From a checkpoint of a small image classifier: widths [80, 160, 320].
Rows from block 5 of a small image classifier, named by matrix and row number. Rows with one number belong to one channel. Each number is 500 + 50 x the weight over its row's rms, rounded and kept within 0 to 999. All counts start at 0. Numbers have three digits each.
Before each channel's rows are labels from the 100 images, of 14976, where the channel reaches its highest value: "top examples" is what is common among them. Only what is clearly more common there than usual is listed. The data: scattered letters and digits in many colours.
# convs0: first 3x3 conv (model.blocks.5.convs.0.weight, 160x160x3x3, each kernel summed), inputs 0-79
# convs1: second 3x3 conv (model.blocks.5.convs.1.weight, 160x160x3x3, transposed, each kernel summed), outputs 0-79

top examples: count: one
convs0.120:547483518457554527530505451383442451459563493529536475534529558445450533447468468430685571470391528496534473503485463441516539509504536557569419570443547513504536560489548553480540492668523412524503522531536608489415515407518422511553486454
convs1.120:409479547493548516497558560530500462525433413595411470574503420480468519510517575609497480514491534479464531422497540502468488376577553519536540464464452601423376390524488532423474532481508558459507482530520518396507538508595505534533542524

top examples: count: six
convs0.117:497479575524522483536475521605484597546524472590467466502542505443544551461427500463460668458477651476391488472552363570525523527494532524587428516463491517520520460627425525546601505500544497553517485509556475465435540465535438475526535496
convs1.117:423544343485552444481479446490456425430474475537476461556448521481537554445497498439536456459552414513483398559518457462508457447420503510522547514538549508519506582487463532544428516526435558570520479556568446495487468512554616585506495623

top examples: count: one
convs0.61:545525465467510504599397344535532519482508490568458448565473518434514520473504403470572538439570453423558423533457460403390514504546498514531502508560494469558492500506407444473517581533608437571490534526516538585432580522497365546540500518
convs1.61:558507508526530493513537473503512505568544615461498576540525442519533497484459539506468565567488562451437428493434511605488508563488542512445518429558447444517510479498503518478451556549459584340574500653525561455574510555586568555431620637

top examples: count: one
convs0.145:468466526514518569468559345525487626568480473551484527550476545441441493449461513480534465513524478477513528459483523545506495544391449474588423487441497489443476482581376500503510582506502540457540571551547597470424533512515494522553573352
convs1.145:504515504542507455492522535483522429472526451471537513505538473452461486508501489513490583450452528524469512354461496503425406474454470610488548531489610507514525483556447497487537571459526597383501473606448535437517618560544555548538628713

top examples: count: one
convs0.149:561582562464507592485497553488475412515515383496451525554458471443523481542508488528509499499527525521497501446572513552527483475508492487385470481493577540607468478438575601521495462413460450514604550490439429470623435456572406483544521499
convs1.149:496558517513503457481451497579405516439514559562508555492505448484522508450481458518397487390411491478588544495482537457498559553434518553481440549531541532424504489380433505428519463485503524437388526419561537523486638452482442478480408543

top examples: the character L
convs0.82:530412506373479623455444493534429569512516499559468452518519517509492516538510441483463433519541406564551442561490376552491496449454512525391471438494470397542481617510537430545469498473485465540560523486488473506481481542529599508549497529
convs1.82:519503492499575522501571499448548439602545519482496493470589516530474423511533508497398532457544586435524594498578487557472490480506512527554612495486434530528536572565436565551615458498656511376540441437501555475451547514515462475467583522

top examples: count: two
convs0.10:406513556562529533566555534493495510471454475456472586547502449464489419406491510475462591487434566477385514409464334481541507513473494508521524500509485461486589555505403456442487444511466506531585549515571497508538503462541410503434536434
convs1.10:397471498426462418444455445482492475488468453595432474475485526382433564568489492523560467449489486490466503574500451521524493462525494454508508554505561550528507452487493502457467440508468446567489461528465382576514484520530494563539425517

top examples: the character O; largest: O
convs0.141:482517389427525463480542489489487569518443529487429509469528509534396463544486465617500409520550496516497552504618558578508501518558518475557392442458472517499527507496473425541512614593534464506503523576493585455550539490535477489551511564
convs1.141:475482475491542476549564490386489481491496447503549505604431534571527540483504496439496456468450566543521539520507561380475508537457452459497419507493429521402516526517460468504515436468467503489503467529568461568448473495484516421469494416

top examples: count: one
convs0.65:484611469469534509542529275468540602510534493601461470523568499451524512508501503523477557447498532458462475513442518417434515525386444493514523470519475460453460542456292498526494593576556499552523507468563520559465608438541336500551545366
convs1.65:533485523519482471461543416497521459576492536477558555519531531538480460437403510537465500616497529379470458520439494557505505513389488538488517559521533497486531393481437534486562622501491558436522468632486564434628537551501604576539555625

top examples: count: one
convs0.126:483527517523461516549530591443430459544520604400478467562506427531498465471469497512381504440464531497480509464507449600457564516563526557407440559449559529523581503472531545510457443550449427517485523512434435474528515481496537583528400527
convs1.126:544473491494561482485485464470588522500465578443471574504503465458501546438456503545435416601513501482488551517465536406521494520460497412512455477508567503505527450537477532556422444473488534438394545431468486473562435472455496485397478464

top examples: count: one
convs0.0:455496488444443548461463582519393566517481416494535470502556502472568472516434554594560519513468501526599484451541422487497449473394509525465459461518467553410523430442526505544470501473502487491526474480556579517474476593463561484446453566
convs1.0:506511508491539566458471508512537433513480564465462500520518508562420515484444527540439457437386426470550426452492484520438459458476583534501414547474552547511542470501439500471502523493492505479434495525506428500542483453442488506477496525

top examples: count: one; count: two
convs0.18:473451529507469492424563520471434405531478512466421525457488476517501522497513425463463541537452550617549421488534518481528442529492483575519470498490547589500533494507547538519542500503434491558547560532447523513567446383601581472528506401
convs1.18:452484510493465486524488490513504519439470476442464481521431455455579558526501437547550407543514412387429442605573457443566545524470497439541523548532423538496495495532460570451518485444468429520567502452507500491518460497496486455489428444

top examples: count: one
convs0.158:465526473487539593445516540526499480576479410452467528540538421453446503458479608406569571473523514494479684434477420522455474493439562511481558442542468507491502450574510532524481438531442498511523542535568473444491462375472512520459445441
convs1.158:432411457450522411474576517530456487457493387534428400490534480417442476534528547518526523487507404578505545455556450560479463457444544487592558479389510447487527470499501584527461448506516471563513443419540468459467494522517480433519486424

top examples: the character I
convs0.96:586495561401502538468487382440543439417519422552467561482517415512528550485512552498430552498535490419546470532499506531552507464598497546466520472636516499522525610514535500443486478416457496451517565497444392508494431604469547464422461540
convs1.96:469589585553467487498523599514437540569547481453441522470555487535440598513464449414409529510457475539543518500515518495399432497567422400460530526393506535461468520470580514502582416469526483462533604419534480620526516499493399485391499424

top examples: count: one
convs0.135:552517585418526426501567545356464449540456552481531497479490472518472434538480481488492518503513474576562495466502607474552494511621552512514505419502530586505552491367553409486463520498531471519510486445552471449533501493498429533417501532
convs1.135:465517481472403552489484487532487491481567581533444511510513513605522547485496438482466440413476556473459412565484431438624543479403570563531451515618586507490456469511363478496469477436475524488487526529499475491483501443474443463521556365

top examples: count: one
convs0.127:466544554482486526427546482504421544499573470556486551486508399513489491491527362443518436454499438598465521468599411568527541487463514519430562450489602593499504534544514423505546542503495493528515553500552551498569468493383588543483498515
convs1.127:485565472477491510489482439538565418398508496460473482459496473395524487609543510582493370567480435512513502490427536439498518538554455484445495458568405489516497569469547515349471489500428448523498562519478431515538576509495485511565460503

top examples: count: one; the character 7
convs0.36:527451473559507430507509556496486428512529407449516558561479556497457563484436382448440543486553497569468425487488532469492562439371517469468524542442589535502448543504531437494531476472476499394526480509558409501547453500466550470504445493
convs1.36:467437573447500498525554540502452455577451573511436505550487540464527512498529532598468508488512483547527425495449395504497529476536606552479556489516551553418561443467533489576547480477461495486420383450417541503425430556438466489497505517

top examples: count: one
convs0.138:566538477523522464477544566432606531484484438473515480572567425509472507511425534518484542478490465547483520468511596526437458502475515480387559458577495513499528423475566464494462516422550573546453526528382474445530590530469349459472450551
convs1.138:495431454537549493528490483516491501513556408424371517455523483451572521512606466407480453453501495529448480494473387485524452508536443545572420457459495505469462475485444566532536437496463554538423502464580481519462430449496492449447577469

top examples: count: one
convs0.73:557551542466481554513471502501516427601443467498512497532517426499605561507507393559515461393469506538566519493570530404467531495472495501486499448441564458514503503507443483478490505656486431484532585489494499569462542500435586539538437416
convs1.73:497451539536467478536564454420564486505530474414490469477517440527484473566461537575413498587528441495493527461403529510529528579489560488470541428594573488490433458475388520594543540486514489504386446560456510527581543489485493478433574544

top examples: count: one
convs0.52:497503515550466505521479347366531575484502491565471527547528585505488566563532523538603424528561459524586535489492425453486506474386473468537546450469498515530549533550458520528482446544534539465447440538586532469457471496492476566420490440
convs1.52:508492583429518494535489502556494516419483498496451439453533433493494534433529459527540570503435563430482411479502512600476516593483546549505537535474537511599526477464447486464476612438503583436536563618503512424511556541514548559498579604

top examples: count: one
convs0.11:620467572515524528518516515441448382491350504536520505441478507431486538503531375599471482487544511567545451492497443559552532524498492620525580554470470479460481500536534414490460380613452487485421509539460478431497371519481502496503463471
convs1.11:405560482453529525405530497513564481473597588497458547495588537576504494523563508443564483512494548496544565562520529489473499522439449383419450504503511550547481463452517469512460511449411489423608602437529569479546594454465523480448472479

top examples: the character O
convs0.37:428482454452526529459526576527492591515454443494450538491495524530454585506487593495512477514512542610470577461498426505464522527465540435479422433423455569457442505453520461485530543556491420562520474547544544449501490535555511496536511643
convs1.37:475539484522462626547517536470509469426523487521494507508524606521396501538523511554494520419463451486549457489541532443470491497435437467560429531495570497550553478547409493434508482460500499467541455487529448516508461445425456474502516385

top examples: count: one
convs0.69:492469525432487493616465482435469474486517456466446457509493531510548403501545510464505512527510468554602529546512495448541483533575525511546438488546563430524442497549529419511403485434555505587457589519541428493525474423493537484547384464
convs1.69:550581485543495564510465450569487524417470541515514484548483419520487510470575490465496460507476379424451432500495470561470552613575584476595481497448506571502451542379523555372530546496455459472445510539460417523483516499468477472497509530

top examples: count: one
convs0.51:567431369477452506511509553452468546494473531442486510494490560429543484479470456512600516535600525549478381493427565413453503495525475524411538485509490568508481450467503444514508484549559579465488439441455510499446418566545484496630501485
convs1.51:500505567487441469498443449589545464602546578470585490567489455501574501534539412489398552475491549517503440575446465507541523616574518372571494441486523465460560539564523454516453422449470477443575512510471436521483588416494465536403506536